{
  "model": "multi-label image tagger",
  "dataset": "made-up road signs on poles",
  "train_examples": 122500,
  "image_size": 32,
  "crop_scale_min": 0.8,
  "horizontal_flip": false,
  "color_jitter": 0.1,
  "arch": "mobilenet_v2",
  "norm": "batchnorm",
  "activation": "silu",
  "drop_path": 0.2,
  "depths": [6, 6, 6],
  "kernel_size": 3,
  "stem": "single",
  "expansion": 6,
  "widths": [40, 80, 160],
  "num_labels": 58,
  "init": "torch_default",
  "residual_init": "scaled_by_depth",
  "optimizer": "adamw",
  "lr": 0.0025,
  "beta1": 0.9,
  "beta2": 0.99,
  "eps": 1e-08,
  "steps": 15600,
  "batch_size": 128,
  "epochs": 16.3,
  "lr_schedule": "linear",
  "final_lr_fraction": 0.1,
  "warmup_steps": 460,
  "weight_decay": 0.04
}
Rows from block 10, named by matrix and row number. Rows with one number belong to one channel. Each number is 128 + 32 x the weight over its row's rms, rounded and kept within 0 to 255. All counts start at 0. After the name is the row's rms in percent of the matrix's.
# convs0: expand pointwise conv (model.blocks.10.convs.0.weight, 480x80x1x1), inputs 0-79
# convs1: depthwise 3x3 conv (model.blocks.10.convs.1.weight, 480x1x3x3), a 3x3 kernel
# convs2: project pointwise conv (model.blocks.10.convs.2.weight, 80x480x1x1, transposed), outputs 0-79
convs0.170 097 [102 126 128 160 133 121 122  92 121 128 189 123 145  90 145 186  98 135  78 178  82 208 101 169 152 130 128 159 111 115 162 110 112 126 184 134 155 134 128 121 142 138 161  96  83  66 109  44  89 174 143 123 112  97 146 127 148  82 129 119 114 124 180 177 116 148  61 134 127 140 150 106 104 106 202 145 135  73 135 123]
convs1.170 087 [111 174  71 106 147  94 159 129 153]
convs2.170 089 [ 75 169 151  75  90  72 123 120 126 129 136  64 106 151  87  62 185 110 136 137  99  96  81 160 122  86 104  80 111 122 183 145 112 165  70 149 116 125 141 153 132 123 130 167 131 216 166 125  98 123 132 141 118 148 121 117  93 151 107 162 170 104 171 156 105 158 163  93 144 101 106 130 150 141 117 151 115 187  92 174]
convs0.171 100 [ 85  85 142  86  53 129 137 175 144 156 116 176 122 159  83 172 165 142  99 125 182 120 149 170 106  90 147  84 148 168 111 126 147  88 104 153 157  80 109  93 100 116  86 125 210 148 133 147 130 161 120 140  97 165  93 139 158 145  74  82 155 113  88 156 118 112 151 169 162 108 156 106 128 207 124 125 131 123 165 134]
convs1.171 111 [132 150 132  75  85 100 110 160 172]
convs2.171 089 [ 86 165  93 117  98  95  94  86 126 166  92 160 141 160  94 152 120 129 160 187 148  89 195  79  91 130 142 103 153 140 143 150 126 153 182 111 117 149 197 150 135 124 140 157 180 150 206  93 122 158  94 166 148 115 129 125 118 172 136 111 159  91 155 179 119  80 138  58 113 123 148 192 125 119 154  91 101 115 133 115]
convs0.172 102 [108 150  75 123 142 174  87 104 176 152  89 143  61 169 164 146  84 117 112  98 160 138 121  80 111 160 120 118 154 137 116 141 115 129 117 128 112 140 154 122 110 127  84 177 203 195 131  60 162  85 120 125 110 101  88 195 150  80 143 167 175  97 120 150 116 141 155 114 100  91 157 110 162 137 136  84 144 106 160 184]
convs1.172 089 [139 124 116  72 126 172 132 167  80]
convs2.172 101 [142 106 182 113 109  68 133 176 117 115  98  96 158 133 192  90 151 120 140 184 163  80 156 143 149  81 102  82 134  85 117 172 154 144 148 137 148 135 112 125 180 175 171  96 128 150 158 144  55 137  86 107 186 125 177 122 114 144 139 160 134 116 138  90  90 158  66 158  93 135  87 142 114  96 145 137 175 141 107  78]
convs0.173 101 [141 140  87 190 122 141 143 137  91 183 146 133 169 120 129 169 116 135 139 156 133 113 132  63  76 178 127 174 137 101 134 130 139 111 161 125 134  87 144  89  80 112 125 108 137  50 113  72 146 117  99  94 137 101 145 118  78  91 152 132  93  64 115  94  90 112 133 152 172 143  55  85 161 195 121 139 151 102 153  82]
convs1.173 109 [ 81 141 153 151  86 169 130 149  85]
convs2.173 095 [132  68 103 132  97 120 102 117 134 108 112 128 155 138 142 138 146 166 135  62 175 145 151 191 123  28 124 104 118 190 156  99 145 151 121 146 179 100  88 121 155 139 138 108 110 108 187 122 100 129  88 123 196 128 105 127 124 116 153 152 176 111 165  46 152 108 125 178 120 142 147  75 105 123 110 146 185 166 129 110]
convs0.174 100 [105  65 109 158  84  76 104 151 207  96 137 133  99 109 104 136  89 158 109 177 165 110 136 171 122 204 118  93  76 123 130  65 123  90 171 196 173 108 131 148  97 141 125 142 164 139  79 104 145 143  99 120 105 152 100 129 115  31 123 116 157 113 130 159 159 155 131 122 123 149 147 164 120 133 126 153 116 130 174 120]
convs1.174 091 [ 95 158 147 147 102  91 106 157  72]
convs2.174 091 [181  90 143 143 142 177 100 132 152 161  85 139 104 136 143 124 145 190 134  96 191 129 100 101 102 173  90  96 140 140 102 144 128  68  90 151 154 133  77 114 120  81 128  92 177 156 122 100 161 156 141  78 123 155  79 163 153 123 183  99 125 181  76  80 181 109 109 155 140 115 153 109 188 121 142  87 167 161 143 138]
convs0.175 103 [135 186  82  89 192 130  76 115 139  96  99 215 131 133 192 169 103  97 129 163 124 159 110  90 169 144  81 108 196 144  98 104 120 122 137 152 117 150 149  78  69 142 118 144 135 122 122 134 108 166 148 177 132 103 128 182 167 116 171 101 184 187 166 126 162 125 123 162 109 118 126 124 165 127 109 123 171 108 146 122]
convs1.175 104 [107  95 179 144 127 137  72  88 134]
convs2.175 088 [103 143 178 132 127 122 107  57 146 112 133 134 146 111 117 116 140 122 156 133  95 152 143 124 113 153 152 162 110 139 168 154  82 110 138 137 136 122 138 206 130  81 140 144 165 150 101 146 210 132 164 141  53 105  82  93 136 170 148  63 134 126 147 117 153 184 163  64 142 127 154 174 145 176 157 150  80 100  81 183]
convs0.176 102 [146 141 112 104 185 124 200  58 119 138 150  94 105 100 122 132 143 172 188 138 140  69 150  74 135 202 116 112 178 136  96 149 122 105 134 118 159 103 129 141 103 147  73  77 148 120 143 107 136 164 148  67 124  95 133 140 113 110  93 125  91 160 125 126 152 143 100  62 128  84 127  80 102 124 118 168 126 106  45 119]
convs1.176 077 [130 136 145 115  75 128 186  78 132]
convs2.176 098 [ 92  87 123 133 137 139 125  99  59 128 132 125 115 124 151 156 156 116 113  75 103 172  92 150 110  92 147 105 109 158 129 133 156 147 176 158 114 128 143 195 172 127 171 118  70 143 193 138  64 194 149 132 164 113 114  82 142 133 155 102 133 151 156 119 149 101  81 138 111 171 115  99  91 121 108 218 185  89  95 150]
convs0.177 101 [155 128  99 121 164 168  90  87  78 178 126 108  76 140 164 112 126 154 161  96  82 131 114 130 112 118 178  98  90  84  99 114 100 155 122 128 132 190 109 110 139 142 116 109  94 160 137 147 157 135 100 145 145 136 126 159 192 148 120 105 113 180 136  58 178 132 125  95 104 140 130 138  39  85 102 156 214  86 108 126]
convs1.177 083 [144 176 171 108  91  88 129 140 164]
convs2.177 113 [ 89 163 114 142 136 132 164 192 170  99 166 147 184 106 114 139  89 113 103 170 124 148 182 114 155  87 138 107 107  64 134 125 140 177 168 102 110 132 147 134 150 125 109 132  60 103 106 107  79  75 142 109 151 126 188 108  44 126 102 141  84  93 105 175  64  97 147 175 139 155 144 119 164 128 148 102 108 160 115 112]
convs0.178 099 [143 101 161 182 127 114  54 113  64 113 197 129 179  91  96 165 153 150 161 115  79 130 106 149 143 168 158 171 120 179 147 143 171 127 206 155 139 126 133 160 155 161 151  97  81  95 140 134 124 108 105 111 144 127 127  89 119  74 143  77 115 160  96 141 158  80 113  92 130 172  99 147  92 106 112 184 142 103 109 129]
convs1.178 086 [101  85 154 103 160 119 169  81 113]
convs2.178 090 [152 154  85 111 121 128 134 189 108  76  99 166 167 140 185 130 112 139  87 155 156 129 166 102 132 160 116 138 170 143  79 148 160 136 149 159 108 102 151 125  85 159 158 135  71 146 162 102 121 156  92 125 191  92 174 119  66  59 129 166 143 137 166 130 134 119  72 153  82 142  80 135 179 153 179 128 111 154 161  85]
convs0.180 103 [128 144 115 149 169 152 181 100 142 151 127 120 128 137 114 118 102 122 134 110 134 163 163  94 103 182 132 161 111 126  75  80  75 118 125 175 168  79  72 128  36 158 131 158 138 109 113 138 119 156 180 151 157  51 136 190 155 131 132 130 122 140 125 151 186  96  89 129  90 150 188 113  88 101 106 144 186 143 163 140]
convs1.180 087 [110 113 129  88 105 180 139 182  99]
convs2.180 114 [ 84 155 177 104 157  93 179  95 115 123 169  98 137 152 112 110 130 109 147  76 120 109 121 107 120 202 123 145 104 112 122 144 105  97 136 132 111  79  94 140  83 169 134 168 171 149 103 156 117 126 186 134  77 116 132 150 179 137 113 112  94 103 112  96 181 146  53 122 144 106  81  88 125 140 184 155 168 161  67 192]
convs0.181 100 [175 121 187 122  72  94  61 146  91 167 137 135 135 131 127 146  82 153 116  60 153  93 154 108 129 158 138 104 133 150  99 113 136 211 133 159 127  85  92 121 137 122 188 145 113 144 120 115 177 197 131  76 112 119 157 158 171  96 151  83 136  94 140 130 133 130  97 112  82 149 185 125 171 120 182 126 167 140 164 152]
convs1.181 103 [144 162 130  68 139  96 114  78 147]
convs2.181 084 [115  86 129 108 162 104 145 134 190 164 138 130 145  69 152 128 113 139 116 131  87 175 135 118 129 103 136 130 128  64 152 123  99 115 143 140 103 123 120  97 161  98 113  77 115 107 131 187 157  65 163  67 162 167 145  83 122 114 207 122  73 113  88 104 105  85 117 133 163 107 125 107 151 134 111  95 195 183  58 148]
convs0.182 099 [124 121 164 134 122 159  93 146 126 117  45 140  73 128 171 150 120  96 142 128 135 175 102 140 114  73 166 119 134 115  65 107 181 173 121 153 119 150 120  55 112 118  43 137 189 142  94  95 118 117 100 131 170 129 132 195 139 176 118 124 152  83 126  74 140 107 158 161 113 112 180 115 117 110 129  84 164 117 143  92]
convs1.182 102 [178 161 103  83 104 127 115  83 114]
convs2.182 102 [ 95 153 141 156 137 111 124 120  74 102 108 107 128 138 198 144 122 135 178  85 136 140 103 135 103 138  98 126 122 129  64 162 172 115  62 179  98 105  59 129 132 125  69 187 154 133 109 112 123 130 149 100 130 130 112 176 115 125  41  81 130 133  84  92 171 157  90 113 109 110 166  74  91 173  97 156 131 102  96 126]
convs0.183 099 [ 91 141  93  53 115 172 136 134  46 177  82 108 119 171 128  51 100 111 103 101 159 157 137 119 104 117  74 109 116 117 146 131  80 159 103 114 142 140 127 156 107 122 112  86 106 135 235 134 153 129 107  86 155 158 123 184 138 157 165 113 121 169 101 113 156 112 114 116 131 129 151  71 131 162  99 119 122 177 106 117]
convs1.183 113 [123 147 158 143 143 202  84 133 133]
convs2.183 091 [173  99 146 149 132  98 116  89 135 138 183 138  88  92 144 188 143 149 130 202  91 133 139 106 132 103 223 175 117 124 147  75 152 123 197 145 156 180 152 114 173 104 130 165 107  99  91 141 138 170 117  96 115 139 127  70 129 169 123  88 108 113 144 153 122 171 143 117 134 176 143 173 140 108 137 169 108  61 125 132]
convs0.184 103 [ 88 136 117 119 161 107  89 158 153 184 128 210 123  97 122 134 107  78 122  91  86 188  99 134 140 127 153 122 151 137 135  99 117 131 113 150  69 152  73 122  89  84 112 131 109 100  75 123 163 111 148 182 171 140 106 222 118 145 146  45 142 137 115 119  90  98 157 123  89 148 166 162 151 158 113 154 163 138 144 115]
convs1.184 097 [128 100  81  97 170  98 136 103 172]
convs2.184 084 [124  80 138 131  96 100 117 147  95 141  69 124  56 114 147 108  94 150  85 115 118 120 181 133  96  84 145 127 138 140 139 158 140 119 116 124 142 186 108  55 153 172  99 128 122  76 127 226 155  89  84 105 145 175 141 134 114 142 122  81 101 181  94 118 123 126 136  63 102 117  93 150 126 141 131  46 116 136 143 102]
convs0.185 099 [154 114 187 168 129 102 125 124  77  98 139 136 171 138  77 114 164 137 170 120  96  60  99 165 124 110 114 118  98 112 123 170 201 126 118 122 136 129 113 116 202 132 178  99  71  94 150 137  86 124  80  69 101  97 146  94  83 116 129 124 103 153 124  80 152 112  60 149 123 168 100 128 114  62 151 146  79 134 122 126]
convs1.185 093 [110 112 119  80  97 165  76 162 134]
convs2.185 102 [ 96 149 116 142 170 118 152 131 144 131 139 119 166 113 137 114 143 106 137 113  42 131 148 107 147 162 113 127 190 118 128 223 148 109 134 110  81  46 149 101 155 124 184 140  93 142 153 151 165 115 137 115 117 130 174  97  82 138 173 141 111 122 118 159 116 102  65 133 123 108  47 128 187 113 169 105 124 156 110 189]
convs0.186 100 [115  82 111 197 136 139 140  56 110 110 145  87  95 144 158 117 162 119 138  96 113 143 111 122  85 127 169 109 112 135 142 109 140 148 144 156 133 122 128 107 154 134  61 108 141 126 168 161 113 127 147  83 155 115 170 159 140  97  64 174  71  84  84 113 146  80 152 104 116  98 159  66  25 156 122 153 117 108  92  91]
convs1.186 100 [139 164  74  76 135 136  88 122 149]
convs2.186 102 [118 120 162 112 133  83 101  70 101 124 112 116 128 133 212  96  54 134 167  90  97 157  96 164 153 105 125 169 141 124 124 168 123 101  90 156 150 100  97 175 155 177 164 119 149 148 118 134 161 109 156 152  89 142  97  85 194 145 139  68 141 164 120  87 182 134  90  96 105  77  79 114  89 140  92 143 127  96 116 151]
convs0.187 101 [212 126 145  88 125 156  91  51  99  73  93  99 114 102 159 128 130 148 154 137 145 142 143 116 101 123 166 103 118 127  98  99  70 147 142 138 142 173 176 103 142 135  80  70 136 134 125 119 120 150  85 104 135 118 124 115 197 121 142 117 110 167 117  56 171  90 129 100 166 136 115 115  52  80 171 126 170  90 122 105]
convs1.187 112 [120  92 107 140 126  68  73 147 146]
convs2.187 098 [179 142 181 121  48  96  58 125  99 143  78 128 112 144 184 118  85 140 175 144 135 117  88 143 117 127 116  87 127  62 122 141  87 110 115 168 122 138 148 102 153 146 154 154 164 120 111 103 147 115 115  98 102 181 128  62 170 156 128  61 127 107  88  79 109 104  72 103 141 154 122 136  90  99 153 115  90 121 178 103]
convs0.188 101 [162 108 112 151 119 147  68 175 141 134  94 153 110 132 167 150 103 147 136 136 172 141 109 152 116 107  94  81 127 132  84  93 115 139 132 149 199 129 119  93 100 135 111 118 144 125 166  45  72 180 116 139 157 114 130 148 154  75 128 114 207 124 129  86 114  94 104 147 156 105 180  94 130 124  96 128 242 128 136 115]
convs1.188 105 [108 138 150  70 139 182 137 132 169]
convs2.188 100 [ 91 168 126 163 183 121 168 149 105  87 117 112  90  96 101  86 132  96 112 154 109  92 112  95 141 163 101 115 151 119 136 139 119 128 115 125   4 185 155 154 142 137 150 123 107 139 104 188 148  79 190 137 103 139 154 139  90 149 116 137 114 126 147 181  97 159 128 133 101 148  92 178 180 147 158 123  69 172  93 135]